Rows from block 3 of a small CTC image transcriber, named by matrix and row number. Rows with one number belong to one neuron. Each number is 128 + 24 x the weight over its row's rms, rounded and kept within 0 to 255. All counts start at 0.
After each neuron's rows are labels from the 100 images, of 14976, where the neuron reaches its highest value: "top examples" is what is common among them. Only what is clearly more common there than usual is listed. The data: seven-segment displays showing three digits. In brackets: how many of the 100, against the usual share in percent.
# fc1: MLP up (model.blocks.3.mlp.fc1.weight, 1536x384), inputs 192-383
# fc2: MLP down (model.blocks.3.mlp.fc2.weight, 384x1536, transposed), outputs 192-383

fc1.640 [156 132 113 125 114 104 151 110 109 151 145 122 102 121 126 122  96 124 144 131 172 120 100 169 169 140 106 145 133 167 111 129 178 100 153 114 103 136  93  68 137 151 136 132 110 123 161 141  97  71 139 141  83 133  74  92 128 153  88  86 100 123 107 130  98 143  99 111  97  74  66 128 147 141 158 130  99 103 108 131 143 138 134 117 132  74 132 149 127  93 125 135 126  53 153 176 145 130 154 167 117 104 114 106 145 151 111 144 111 125 111  99 170 130 158 115 136 114 131 131 158 137 155 171 105 113 106 128  92 118 143 116 123 114 147 142 110 121 126 131 168 124 100 151 134 136  78 120 110 149 138 113 129  87 132 104 140  75 150  84 108 152 130 119 140 123 105 158  88 101 143 135 121  92 165 142 126 104 100 119 136 154 114 148 108 111 133  76 106 141 131 186]
fc2.640 [ 96  92 131 135 153 125 151 140  98 112 121 140 152 113 141 126 101 131 110 147 117 160  90 151 135 137 136 109 146 104 162 100  79  96 110 157  98 129 109 127 115 142 160 133 108 126 115 134 144 115 139 161 130 170 155 140  99 138 119 126  88 123 144 148 109 130 143 116 117 114  93 140 111 130  99 115 113 131 124 181 100 124 139 121 106 147 158 128 118 125 116 118 123 157 113 141 118 128 137 143 137 105 120 127 146 121 146 162 106  98  89 131  76 130 104 207 146 155 105 108 115 130 106 154 150 104 118 147 151  82 120 112 147 140 113 138  84  64  72 147 132 114 151 120 112 136  54 135 173 169 124 166  96 114 172 155 148 152 131 105 106 111 149  99 160 150 122 158 121 120 118 150 134 126 122 122 127  95  84  90  95 170  76 138 103 116 164 108 146 133 150  92]
top examples: the digit 8 (100 vs 27.2); second digit: 8 (57 vs 9.9); first digit: 8 (35 vs 10.2); third digit: 8 (32 vs 10)

fc1.582 [121 105 136 125 125 136 114 135 156 116 154 136 129 115 131 172 114 141  94 122 194 151 123 155 139 131 115  85 126 139  81 122 167 125 124 138 110 161  89 121 126 130 137 161 120 152 145 125 144 145 143 143 142 139 110  90 104 183 131  90 153 118 137 122 107 138 131 128  56 174 156 115 121  92 110 137 106 100 103 132 148 109 129 114 107 153  99 150 181 129 105 138 101 103 102 143 121 155 107 134 102 145 125 110 144 105 160 155 140 132 108 135 140 127 133 178 109 163 138 157 147 160 119 140 133 171 102 158  77 113 121 102 108 178 103 126 154 123 134 154 118  88  80 130 131 159 187 148 157 120 139 119  71 183 157 155 144 133 114 158 121 117 140 146 108 140  90 112 123 116  71 109 138 102 119 149 141 133 174 196 161 135 139 140 133 132 148 149 123 143 132 109]
fc2.582 [132 112 100 142 128 150 138 139 120 129  98 139 128 127 119 125 168  77 111 125 116  91 124 152 103 116 133 144 141 172 130 141 118  95 143 117 130 144 101 134  91 120 105 124 127 158  86 105  77 146 160 126 122  74  80 142 153 129 141 131 131 151 150 116 122  88 101  64 120  87 134 111 141  81 108 106 123 151 150 145 125 101 149 136 142 136 105 110 157 165 141 107 107 158  80 113  93 125 119  92  97 119 146  94 116 141 140 136 138 114 133 130 118 100 118 112 138  84 147 115 168  86 130 136  77 105 128 134 131 126 142  98  98 135 138 133 130 147 129 117 134 134 133  92 115 127 147 149 144 115 138 174 115 120 102 132 143 114 113 103 134  96  96 137 136 139 115 117 135 115 126  98 131 160 158 145 144 147 132 125 135 145 138 135 136 177 131 115 165 112 124 126]
top examples: the digit 6 (100 vs 27.1); third digit: 6 (48 vs 10); dark on pale (35 vs 16.1); second digit: 6 (32 vs 9.6)

fc1.262 [115 108 120 108 151 179  99  80 152  85 116 135 123 119 145 128 100 133 135 137 106 124 137 123 100 131 149 106  98 136 175 165 182  98 139 123 112 167 116 138  45 101 139 142 124 116 151 100  92 136 135 127 129 153  93 113 124 104 137 106 127 121 143 148 102 145 115 128 127 149 126 131  95 131 169 122 111 114  72 133 132  98 149 115 148 116  74 152 156 163 127 130  91  78 121 165 129 135 153  96 142 145 114 102 142 138 129 121 153 126 140 145 174 102 146 128 125 121 154 101 117 118 148 105 120 138 131 111 103 141 169 137  89 148 195 112 134 127 128 168 123 100 141 123  86 166 152 131 151 125 124 160 155 158 127 142 115 102 123 170 180 128 146  91 112 148 116 144  86 139 143 114 105 123  89 158 127 177 165 171 138 110 143 136 144 106 147 163 102 136 113 153]
fc2.262 [163 130 123 177  92  99 108 139 146 132 121 114 123 114 102 133 106  96 105 170 136 147  88 119 134 126 153 154 152 131 134 149 119 105 168 190 128 143 121 145 138 157 123 123 122 115 136 134 109 135 179  70 129 153 128 123 126 157 151 148 155 131 130 138  94 160 152  96 159 132  90 143 134 132 115 114 126 160 139 125 126 152 133 152 106 115 104 127 144 132 105 144 109  90 119 117 116 110 113 142 127 135 120 109 162 116 112 107  78 106 121 123 114 142 121 149  91 129  70 167 154 124 128 149  60  81 121 156 120 120 113 140 146 153 169 167 113 108 125 144 158 121 146 123 163 126 134 121 156 117  91 152 134  93 157 153 107 123 130 105  94 126 124 130 145 119 108 149 150 122 150 149 101 137 156 124 122 136 121 120 134 125  74 139 126 120 111 135 132 155 156  79]
top examples: the digit 6 (100 vs 27.1); third digit: 6 (50 vs 10); first digit: 6 (37 vs 10.5); second digit: 6 (29 vs 9.6)

fc1.77 [153 135  96 151 160 152 124 127 113 120 165 135 152 139 131  84 128  95 145 162 129  94 122  98 112 130 129 142 104 133  88  99  93 166 126 101 168 128 116  70 131 131 149 121 167  82 151 136 118 147 132 146 131 115 132 139 110 114 125 131 120 115 106 121  88 117 116 164 123 164 129 151 137 115 106 121 141 157 116  87 148 108 117 110 142 155 151 126 172 126 142 166 149 101  74 140  82 163 134  98 120 100 130  74 129 161 144 151 132 130 129 152 153 127  67 106 104 122 120 149 114 149  95 123 113 136 114 108 168  94 126 120 102 169 171 115  92  98  99 105 142  48 123 143 126  90 107 113 197 121  96 142  83 146 131 111  99 138 161 109  89 102 167 103  79 129 163 117 129 153  77 154 145 105 122 115 141 116 118  85 116 107  96 127 108 100 112 164 118 120 142 106]
fc2.77 [111 128  84 114 123 156 108 121 170 105 169 129 129 122 104 129 120 166 114 119 117 164 142  91 129 127 133 101 120 158 154  77 136 168 153 141 106 145 150 124 123  80 123 142 154 142 168 138 134 108 138 139 131 136 120 171 125 129  90 116 102 120 102 182 102 103 166 166 164 129 119 181 126 154 178 139 111 135 155  98 122 105  80 135  97 146 126 198 103 137 161 123 142 159 177 125 157 148  97 125 150 138 129 138 141 159  99  78 120 104  85 125 111 165 102  71 140 149 152 128 120 140  99 148 113 124 149 101 114  88 123 104 115 114 157 113 145 152 118 132 154  88 139 129 144 112 143 125 102 148 115 146 132 168 120 139 115 195 135 150 147 145 176 126  87 114 160 163 145 116 144 155 105  86 137 107 150 105 106 152 128  78 131 147 123 102 126  83 141 148 129 165]
top examples: the digit 2 (78 vs 27); red glow (46 vs 17); second digit: 2 (35 vs 10); first digit: 2 (31 vs 9.6)

fc1.148 [ 92 128 158  86 153 142 124 191 144  77 140 152  67 165 141  92 109 114 129 160 141 123 119 181 151 175  91  92 146 121 167 122 167 116 139 147 107 118 126 126 119 101 160 134 126 146 114 128 109 135 132 133 141 132 138 164 140 192 112 135 135  76 156 158 160 136 121 121 173 129 167 109  75 149  98 146 137 124  84 157  94 125 120 109 126 166 153 132 116 126 142 137 112 127 136 131 104 180 107 153 124 110 111 141 147 115 127 112 113 119 166 122 155 137 128 121 147 134 118 128  68 137  77  94 146 138 122 122 130 104 149 123 172 110  93 143 168 120 123 101 167 138 164 159 121 155 160 118 122 107 111 148 138 125 150 116 117 128 101 125 128 105 133 119 133 132 124 127 170 130 142 100 119 130 120 142 100 132 153 188 158 124 147 136 144 171 107 145 174 120  93 124]
fc2.148 [186 124  83 132 128 123  97 104 137 116 118 130 158 103 130 134 123 115 183 133 136 122 120 118 113 144 115 113 122  99  97 121 125 121 121 115 139 145 128 121 124 142 171 126 178 114 130 138  80 132 141 134 174 150 164 118 155 140 131 144 126 127 125 138 146 148 121  99 163  70 124 124 131 108 124 147 174 129 152 112  82 122 144 162 100 114  94 159 163 148 154 109 110 136 127 147 107 100 152 132 141 120 138  69 152  89  67 128 113 160 176 149 157 151  90 121 109 152 115 137 128 121 130 132 159  70  60 147 141 117 114 107 113  81 130  99 147 156  93 118 145 119 153 101  83 136 161 106  72  89 129 131 131 119 120  90  89 121 139 150 166 113 134 140 121 148 113 122 145 155 106  95 151  90 146 129 137 142 139 109 138 111 122 146  79 102  62 135 116 136  83 132]
top examples: decimal point (100 vs 50); blue glow (40 vs 16.8); third digit: 7 (29 vs 9.7); third digit: 1 (28 vs 10.3)

fc1.255 [142 109 158 153 121 133 103 114 116 143 163 164 135 159 112  91 180 142 142 159 125 167 139 161  79  95 181 126 142 122 136  74 162 105 121 104 103 112 165 148 132 161 101 158 149 138 135 110 132  88 116  97 187 117 130  99 157 123  85 152  99 131 110 131  83 145 105 114 125  62 118 116 112 122 101  87 118 125  86 133 135 112 146 124 115 147 131  96 102 111 167 104 116 131  77 104 110 159 151 112 103 145 109 175 121 146 137 128 146 103 146 121 124 154 151 147 107 144 126 147 128 127 188 163 128 131  85 144  93 121 143 113 142 144 148 148  99 101 156 193  97 114 148 110 108 111 163  79 142 109 140 136  85 127 157 143 107 127 142 153 130 176 121 143 134 119  97 156 130 157 123 149 131  98 121 149 123 152 180 102 124 155 143  96 151 166 103 132 158 142 133 118]
fc2.255 [154 131 131 145 108 123 141 100 142 145 127 130 107 129  98 137 161 105 134  99 142  98 135 120 108 111 131 117 131 114 117 133 180 117 147  98 133  85 100 131  99 141  98 108 125 127 104  74  94 117 158 111 137  43  63 184 125 128 136 128 162 122 130 115 157 130 115 120 101 118 145 110 107  93 158 119 106 130 117 164 162 130  90 118 165 149 142 140 126  96  97  93 151 150  84 117 138 111 134 131 102  76 119 108 111 132 150 122 154 120  94 144 120  92 160 163 126 117 153 129 132 110 165  97 170 136  94 143 103 122 136 114 129 121 178 149 133 117 182 112 157 103 147 126 155 160 153 145 131 101 153 149 126 104 133 112 166  98 110 138 149 105 117 128 173 101 174 113 132 137 126 107 157 100 161 102 145 109 167 120 120 159 167 116 159 154  93 112  98 130 144 148]
top examples: the digit 8 (61 vs 27.2); third digit: 8 (30 vs 10)

fc1.759 [142 134 147 133 108 129 115  45 132 120  92 102  98 157 129 106 142 109 165 145 114 112 151 163 102 153 111 138  94 143 146 146 158 135 119 169  92 137 135  96 118 129 149 116 164 123 102 136 119 154 132 117 111 116 159 116 114 131 113  86 148 126 163 145 112 169 145 173 159 153 108 149  98 143 167 154 140 137 103 165 139 113 133 102 105  78 142 124 167 126 123 110  98 153 130 137 122 124 121 110 155 116 133 118 157 117 116 103 139 102 124  83  90 137 101 131 110 118 167 147 154 116 142 111 119 156 144 122 106 145 185 110  87 173 173 135 144 112 155 132 108  83 116 128  90 163 134 119 124 157 125 136 152 109 151 162  96 139 174  98 139 124  82 180 137 121  85 116 102 136 113 127 117 134 118  75 134 161 128 163 132 121  77 148 133 130 144 120 151 142 106 111]
fc2.759 [136 141 135 128 103 154  99 125 101 143 149 120 106 123 117 149 139 108 149 124 106 101 142 128  87 114 126 121 118 137 127 135 127 167 159 101 129  82 120 132 152  97 124 103 121  89 146  59 140 149  90  93 109 111 119 113 161 117 114 128 175 102 142  90 158 125  74 159  93 109 106 112 130 137 171 136 130 118  97 106 137 135 143 127 121  99 125 103 148 141 111 132 122 131 122 141 167 131 100 163 120 112 162 125 147  99 134 141 144 116 132  98 127 138  99  95 144 116 128  94  92 118 132 145 104 160 124 125 141 133 132 129 127 109 112 135 152 126 160 120  98 145 129 105 117 131 111 125 133 110 145 114 158  72 139 120 132  87  97 104 175 119  78 122 162 126 134 149 137  82 113 138 130 122 127  81 121 123 169 123 155 153 146 132  89 128 141 144 127 124 130 141]
top examples: decimal point (100 vs 50)

fc1.556 [173  96 136 116 147 159 122 138 130 145 146  99 121  82 105 133  98 101 134 145 155  63 124 205 145 152 111 111 100 130 119 160 183  96 158 131 142 118 102 127 114  96 127 144 130 157 118 141 118 130 136 138 146 148  92 111 134 147 101  87 143 113  91 130 105 135 118 100 108 160 141 130  83 149 116 156 130 141 124 136 132 109 141 135 111 131 139 129 137 151 102 117 111 131 116 164 104 143 155 127 171  96 151 125 151 119 113 159 134  91 162 133 160 108 119 124 114 115 171 102 175  99 134 140  98 184 118 105  98 115 136 120 110 164 172 136 136 118 138 106 110 137 143 136  55 131  95 128 185 148 148 121 141 143 118 139 132 122 106 121 176 101 140 124 112 112 104 132 104 113 143 109 130 140 143 112 130 123 181 101 140 142 175 167 160 139 104 121  94 129 132 128]
fc2.556 [106 118 131 141 131 115 168 131 150 115 102 114 119 118 116 113 136  94 133 149 116 119  76 142 117 146 123 103 139 144 165 105  98  84 116 145 135 118 111 110 112 127 162 128 128 115 148 141 117 140 139 130 110 138 134 106 119 129 129 137 139  97 144  97 105  83 130 115 157  83 140 144 139 110  91 123 138 177 130 155 113 152 150 139 136 149  98  94 143 163 120 159 111 116 104 138 100 145 109 104 109 129 130  92 128 130 129 145 115 117 103 112 138 125 138 148 108 111 119 125 137 133 107 129  82  91 154 154 164  92 142  92 147 115 165 136  87 101 107 139 133 144 136 117 122 152  99 125 186 157 131 187 146 107 146 145 102 139 111  95 125  97 137  91 147 134  83 158 130 132 135 127 166 150 162  99 152 146  91 145 111 165  82 116 114 110 143 148 175 127 140  92]
top examples: the digit 6 (100 vs 27.1); third digit: 6 (47 vs 10); first digit: 6 (40 vs 10.5); second digit: 6 (35 vs 9.6)

fc1.688 [ 95 169 140 158 110 122 155 157 135 117 161  83 158 124 165 113 143 135 107 103 158 109 126 127 139 116 155 135 159 100 131 109 163 138 114 159 132 128 138  86 100  95  95 127 160 112 127 130 145 140 113 152 130 130 188 135  81 134 130  92 148 129 154 153 149 109 166 124 153 160 121 133 138 113 110 137  98 140 154 113 137 118 124 101 150  79 136 123 157 110 161 152  93 115 139 143 156 104 124 144 114 147 117 126 119 209 117 160  97 150 140 131 111 150 124 177 141  93 129 135 132  75 123 142 125 136 187 119 112 126  96  81 120 159 188  84 128 128 142 116 143  99 135 119 127 128 119 136 150 123 108 121 141 132 127  97 138 117 150 142 104 166  92 110  92 158  66 112 117 191 132 138 127  98 166 138 145  96  93  67 111  97 103 130 110 108 121 104 100 144 114 112]
fc2.688 [113 156 150 162 141  87 140 158 113 130 123 116 144 120 149  97 118 143 160 140 117 132 128 131 133 153 135 131 158 136 149 105  99 155 103 161 139 141 114 131 155 107 134 136 150 116 147 167 150 148 156 141 116 151 135 129 169  77 154 119 161 119  90 155 170 105 126 160 126 149 118 140 140 143 142 126 123 138 154  98 118 117 113 135 145 114 154 143 125 108 165 131 125 120 117 137 135 168 134 125 104 156 142 159  98 148 121  97 103 147 120 134 131 132 116 137 106 145 152 110 139 128 143 134  88 126 170  94 109 101 138 139  97 169 148 131  91 109 170 175 162 140 134 140 132 148 133 155 124 139  94  86 159 136 120 129 104 122 103 119 117 113 127 116  82 120 123 117 115 167 122 114 123 152 113 124 121 173 111 107 125 116  99 134 125 130 160 146 101 143 135 159]
top examples: the digit 5 (60 vs 27.2); third digit: 5 (31 vs 10)

fc1.402 [153 114 159  94 128 155 143 154 118 138 118 133 165 131 128 137 117 140 122  93 129 151 124 151 116 102 106 116 135 117 113 142  90 149 170 128 111 141  91 150 154 127 122 121  69 105 154  96 151 122 189 145 158 134 141 146 114 128 131 126 112 137  99 131 118 109 110 109 122 138 156 102 135  94 167 171 107 169  91 137 148 116  97 109 109 121 119 107 124 114 138 121 105  85 173 138 168 105 146 139 114 137 122 185 141 109 154 106 154 173 139 115 169 140 121 122 133 129 162 145 150  95 116 145 187 118 131 116 145  81 142  74 130 129 134 118 142 166 119 138 130 140 103 137 140 139 162 166 119 150 157 158 122 139 114 150 188 114 128  91 141 116 135  90 125 160 110 164 120 132  95 149 126 155 113 157 131 126  79 157 120 116 125 142 140 152 111 157 150 140 114 150]
fc2.402 [112 144 106 106 119 109 123 157 112 148 158  95 109 163 145 105 163 115  88 158 133 130 145 126 120 113 154 120  96 150 148 120 113 113 133 122  99 132  83 100  77 103 127 165 106 149 127 166 146 129  88 145 117  78 109 124 148 152  99 114 125 103 150 172  88 142  91  69 123  84 122 120 126  85 102 135 134 145 146 124 113  94 136 135 146 131  94 114 128 129  94 149 113 156 147 132  74 134 148 128 132 107 133  95 122 141 139 135 126 151 130 117 157  82 141 123 103 150 122 125 164 129 144 148  98 114 124 107 132 127 175 128 119 152 101 122 123 134 116 100 171 118 119 120 103 131 148 222 161 134 137  80 129 129 126 127 107 161 138  99  76 123 122 141 143  99 136 126 127 124 111 126 157 140 143 148 137 122 150 117 146 120  94 122 131 105  94  77 138 109 131 105]
top examples: the digit 8 (63 vs 27.2); the digit 9 (54 vs 26.5); second digit: 8 (26 vs 9.9)

fc1.152 [168 112 147 138 149  80 120 125 100 138 112 145  83 152 160 119  93 130 110 155  98 101 126 140 134  81 124 130 152 110  94 132 160 142 114 144 114 112 135 148 170 162 138 100 110 105 124 139 175 100 141 119 126 115 151 140 139  87  95 106 166 164 131 134 112 121 105 121 137 134  97 141 104 164 118 107 119  90  93 141 152 118 121 135 114 180  79 155 115 130  69 176 102 159  96 133  97 111 121 134 127 138 149 119  87 156 136 125 115 151 104 136  94 140  82  82 111 126 159 125 123 135 128  79 133 131 155 108 138 131 122 134 112  90 153 151 114 160 116 159 121 145 150 158 159 158 118 156 103 123 113 154 127 159 140 139 111 135 132 104 132 109 150 139 144 148 155 108 136 167  94 200 104 147  99 139 163 126 125 134  88 137 142 150 115 119 123 156 131 106  86 102]
fc2.152 [124 111 120 172 123 127 110 132 160 149 109 107 119 132 109  93 161  93 145  94 145 113 160 141 106 157 151 141  82  86 146 145 162 138 160 105 132 136 108 124 119 129  99 116 152 122  94  93 152 107 161 101  99 100  95 130 126 161 146 138 162 114 104 124 133 125 114 166  99 117 127 120 158  95 126 126 127 158 117 116 111 132  84 125 142 145 134 110 168 138 131 129 132 152 130 118 177 125 106 148 125 116  66 139 114 120 146 153 120 111 120 140 149 134 136 126 156 111 135 124 140 153 191 123 148 135 113 141 108 149 116 131 109 129 122 141 123 102 147 103 110 147 129 102 101 157 137 131 121 103 175 132 160 128 133 129 122 137 131 175 149 105 126 157 169  97 123  75 123  97 114 138  91 110 109 106 137 152 129 104 117 146 124 109 154 179 102 152  92 130 147 192]
top examples: the digit 5 (64 vs 27.2); first digit: 5 (31 vs 9.9); second digit: 5 (27 vs 10.2)

fc1.276 [144 125 151 146 130 137 103 102 126 176 121 110 202 134 116 130 102 149 126 116 133  93 138 130 114 101 117 136 142 139 112  95 136 111 117 107 149 110 105 131 154 143 142 124  92 108 113 136 135 108 141  83 110 117 133 135 147 118 101 101 131 118  97 143 152 154 162 118  98 106 117 133 146 115 115  94 100 128 111 184 142  95 127 100  89 150 115 131 137 109 116 161 107 135 127 135  96 130 155 125 145 105  95 132  92 140 153 125 161 146  77 130 131 164 168 126 108 146 168 112 134 138 163 129 155 127 133 123 153 129 123 179 154 136 139 167 141  92  95 146 123 104 116 131 108  82 147 117 180 150 127 144  96 112 153 113 115 138 138  97 120 126 107 169 132 112 191 136 147 146  98 103 139 127  86 113 105 107 105 146 147 139 143 166 123 146 117 139 106 148 124  96]
fc2.276 [124  97 140 129 127 138 117 100 142 158  90 123 139 126 124 124 139 121 125  75  99  79 142 132 137 155 165 155 119 126 131 134 145 154 140 161 158  81  99 168  91 163 104 104 143 112 104 111 126  92 164 111 133  83 121 129  95 168 145 128 146 149 109 101 100 138 103 137 158 114 127 152 156 123  75 164 150 142  88 146 157 110 119 119 169 141 126  99 119 121  88 120 161 153 148 115 169 154  90 150  85 102  77 167  96  95 137 139 150 121 146 129 122 126 131 150 142 162 129  93 115 119 190 133 123 130 147 150 111 144 134 121  90 157 109 167 138 148 125 141 146 132 123  65 150 142 145 164 103 117 161 135 122 123 162 109 106  73 151 139 171 112 117 160 141  96 150 127 139  95  93 127 121 110 115 136 131 149 140  98 116 159 129 125 147 176 169 165 133 168 132 175]
top examples: the digit 6 (69 vs 27.1); third digit: 6 (39 vs 10)

fc1.235 [100 127 142  97 134 144 145 132 131 132 190 107 168 130 157 158  82 116 115 124 126  98 100 156 110 134 149 109 128 180 109  76 162 127 137 130 169 123 139 149 132 115  79 175 138  87 133 146 128 145 139  89 123 133 156 169  83 141 113 141 163 129 153 122 116 111 153 120 124 136 132 126 108 116 122 118 119 133  91 168 132 123  85 118 136 136 152 140 150 130 166 152 142 140 111 122  78 145 119 124 152 166 110 105 135 145 141 141 127 116 107 136 133 169 123 154 152 124 129 160 146 136 139 158 118  89 113 198 121 131 138 121 113 136 127 164 100  98 136 122 105 106 116 102 157  87 147 145 156 154 145 104 122 125 135 132  79 129 131 139 108 147 121 178  83 157 134 132 120 103 115 170 166  92  79 173 166  92 144 131 123 119 119 151 145 125 141 118 145 136 112 163]
fc2.235 [147 144 118 173 114 151 113 115 108 134 143 114  97 136  85 101 154 125 112 145 148  79 148 154 105 114 150 176 120 108  93 135 165 139 132  83 103 114 115 150  93 111 115 116 143 153  82 104 134  86 117 117 103 119 107 133 127 127 154 151 157 145 136 126 145 121  88 117 101 116 123 104 119 126 134 120 109 110  96 101 115 120 121 135 163 131 132  94 152 113 128 112 125 129 114 118 184 116 101 146 102 108 137 141 107 143 152 152 149 114  96 120 126 136 148 122 166 132 142 141 125 161 146 126 201 145 119  83 137 165 101  81 101 121  99 153 136 101 160 134 133 143 113 130 131 157 135 135 125  85 171 142 157 112 133 140 111 125 126 173 136  86 106 149 187 124 125  91 117 112 136 147 113 107 127 115 171 143 142  86 130 129 162 124 155 130 136 128  92 122 135 136]
top examples: the digit 8 (78 vs 27.2); first digit: 8 (42 vs 10.2); red glow (40 vs 17); third digit: 8 (26 vs 10)

fc1.426 [166 120 119 159 151 144 151 112 121 141 155 134 177 173 114  81 122  95 165 154 144  85 131 112  99 139 114 147 124 107 113 100 125 166 125  77 127 154 123  78 164 113 157 126 152  83 138 110 125 135 142 142 111 116 129 145 128 123 120 124 121 113 119 119  93  95 134 162 119 143 146 120 139 120  84 136 135 147 118 112 140  99 132  89 110 135 137 123 150 119 135 167 123 125  73 141 100 141 171 149 107  96 107  99 140 143 135 142 129 166 126 129 150 135  86 111 112 115 129 133 116 159  96 125 159 126  97 105 185 106 142 114 105 153 165 131 104  89 135 111 133  36 119 110 151 121 107 109 221 126 120 148 103 135 126 114 104 181 178 143 101 121 175 125  58 131 140 124 140 132  80 138 145 104 127 120 136 101  98  72 154 114  85 124 123 124 120 149 124 150 136  98]
fc2.426 [114 153  88 127 115 159 106 120 166 102 152 129 122 122 116 135 132 196 101 124 110 157 136  94 138 132 130 102 109 195 132  99 121 158 182 130 125 138 159  97 112  99 129 154 163 134 170 140 148 112 133 147 154 134 111 199 142 132 106 132 105 121  91 144  91 101 163 191 150 143 107 147 128 152 150 147 122 126 118 125 117 112  86 138 100 131 113 181 112 154 155 130 153 157 147 152 146 143  90 119 133 160 131 169 129 141  89  70 136  94  84 133  83 145  85  91 142 150 152 142 131 110 118 165 108 122 146 104  96  79 143 115  94 137 167 121 144 156 108 156 161 103 107 137 121 108 141 125 120 136 137 143 119 156 108 131 100 173 112 139 137 157 166 127 118 110 159 153 139 111 121 158  98  88 130 113 134 127 100 128 114 106 131 130 117 100 138  89 135 131 140 165]
top examples: the digit 2 (81 vs 27); red glow (50 vs 17); first digit: 2 (34 vs 9.6); third digit: 2 (34 vs 10.2)

fc1.27 [118  98 117 136 122 111 103 129 137  72 129 130 113 130 142 125 134 127 173 104  97 133 116 155 130 147 133  81 119 138 113 138 160 113 138 129 113 122 148  97 121 169 124 122 124  85 103  75 104 127 125 113 135 143 124 126 107 110 136 146  88 105 148 168 103 113 117 156 117 130 125  75 139 134  97 144 120 134 129 169 138 158 141 129 120  91 185 125 117 122 154  74 143 133 139 140 125 150  72 112 159 109 139  67 112 123  92 133 118 116 155  90 111  77  77  93 140 129 124 148 106  93 135 160 116 183 102 144 171 152 121 134  75  98 188 144 114 156 111 111 141 106 123 144  79 126 130  84 158 129 180 122 125 100 165 151 133 120  93 133 155 130  56 113 104 127 138 112 155 139 152 136 100 156 148  86 146  79 103 109 127 146 141 102 154 130 140 130  98 136 126 102]
fc2.27 [122 148 133 107  98 117 176 138 196 132 151 113 126 155 181 130 113 156 120 136 104 111 133 174 107 122 102 108  87 142 138  92 130  69 121 139 159  75 125 142 117 106 161 184 121 124 159 101  84 146 136 127 178 149 149 116 135 107 102  75 140 122 153  79 147 141 127 140 131  99 142 146 125 147 130 120 163 127 163 154 126  90 133 103 119 163 154 145  88 114 131 128 121 118 139 130 102  94 106 136 108 110 161 118 137 143  78 135 130  96 109 129 107  99 171 139  92 139 130  78 128 122 113 131 148 120 195 169 168 140 135 131 109 125 137 118 145 139 146  94 143 139 153 141  79  96 128 107 129  99 129 185 144 107 120 162 109  99  91 110 108 157  85  95  98 121  94 150 153 122  90 105 146 117 143 132 135  93 132 115 118 120 131 146 121 123 126 150 115 135 142  87]
top examples: the digit 6 (65 vs 27.1); first digit: 6 (33 vs 10.5)

fc1.667 [112 117 175 110 143 103 163  80  93 153  85 119 122 157 121 158 174 129 115 131 124 104 130 176  98 119 144  94 141 146  86 128 179 136 130 124 146 157 121 108 110 185 132 142  91  97 139 150 111  90 122 142 147 144 160 145 117 162 158  97 136 116 106 139 133 113 126 125 124 113 112  77 142 116 119 120 118 103  60 112 140 127 125 146 134 114 158 113 131 183  88  94 140  54 108 123  98 125 101 147 130 108  79 146 108 106 175 128 133 108 129 141 127 152 127 115 137 115 101 131 109 139 100 128  78  98 113 144 172 145 114 128 137 113 145 125 135 117  94 149 104 140 132 140 141 100 174 144 137 173  90 118 108 122 112 119 138 134 142 144 144 159 117 145 137 131  98 119 122 143 126 114 108 129 115 131 113 115 134 192 172  77 162 132  87 144 133 136 113 156 153  80]
fc2.667 [ 99 104 126 129 144 159 136  96 141 142 115 115 124 137 154 127 139  96 141  93 137  59 131 132 144 116 145 150 128 114 132 158 133 109  88 119 119  87 153 148 130 122  94  93 140 125 123 116 125 140 136 119 122  54 104 159  80 123 107 127 119 118  99 142 125 109 126 123 113 159 129 127 113 129 152 138 116 118 128 126 140 116 160  97 143  99 151 149 186 116  87 115 103 113 150  96 130 144 145 155  75 105  93 112  97 129 139 115 105 107  83 116  86 136 101 119 171 113 112 110 178 133 140 120 117 150 118 106 113 159 116 120 132  84  99 129 136 102 127 153 129 131 131 107  75 155 120 125 126 122 177 109 154 154 158 156 133 108  83 147 175  83 119 153 153  89 121  90 126  89 146  84 148 137 154 126 142 179 104 100 154 162 126 150 176 152 141 113 116 101 133 148]
top examples: decimal point (97 vs 50); the digit 3 (72 vs 26.9); second digit: 3 (40 vs 9.8); third digit: 3 (27 vs 9.9)

fc1.522 [141 139 117 167 108 149 146 126 183  88 134 143 124 141 148 127 136 129 134 117 130 131 144 135 123 114 103 106 125 113 122 136 125 124 124 143 109 161 105 137 105 132 172  82  92 151 159 124 154  90  71 120 153  85  99 166 105 108 143 143 115  99  97 167 167 120 121 122 127 116 191 124 161 117 165 124 142  98  95 135 140 112 161 125 125 109  53 165 143 158 101 125 115 148 121 113 126 115 140 104  81 126 107 138 152  84 150 134 142  99 101 106 124  77 136 105 122 170 123 111 123 100 125 113 142  82 144 121 114 173 118 142 146 128 170 154  99 160 103 136 135 137 144 103 113 156 134 141 123 150 107 162 176 105  92 110 162 110 150 182 145 114 112 148 116 105 131 118 155 150 139 115 120 105 124 136 154 133 133 172 100 122 147 138 108 133 133 165 136 107 102 115]
fc2.522 [147 118 157 178 151 118  89 123 124 178  95 134 122  89  57 133 151 107 138 145 135 146 144 122  98 136 135 130  89 136 128 127 137 128 161 122 119 118 120 102 125 148  82 135 149 128  89 119 138 137 155 124  78 111 106 121 110 138 118 108 140 148 134 148 148 109 127 168  96 101 138 119 125 119 121 130 107 173  74 116 138 144 107 131 163 139 141 110 137 130 116 143 138 126 115 117 168 119  86 131 124 107 111 152 119 153 161 138 107 109  89 142 147 174 113 140 161 158 122 122 138 151 172 166 145 168 117 133 141 148 156 129 123 107  99 134 117  89 131 148  99 155 137 136 144 165 124 100  84  77 168 127 117 140 154  99 111 143 126 131 143  99 140 163 168 114 128  94  89 100 108 141 113 133 109 134 118 161  95 137 130 159 160 130 157 141 118 145 111 146 138 171]
top examples: the digit 5 (100 vs 27.2); first digit: 5 (52 vs 9.9); third digit: 5 (46 vs 10); amber glow (35 vs 16.3)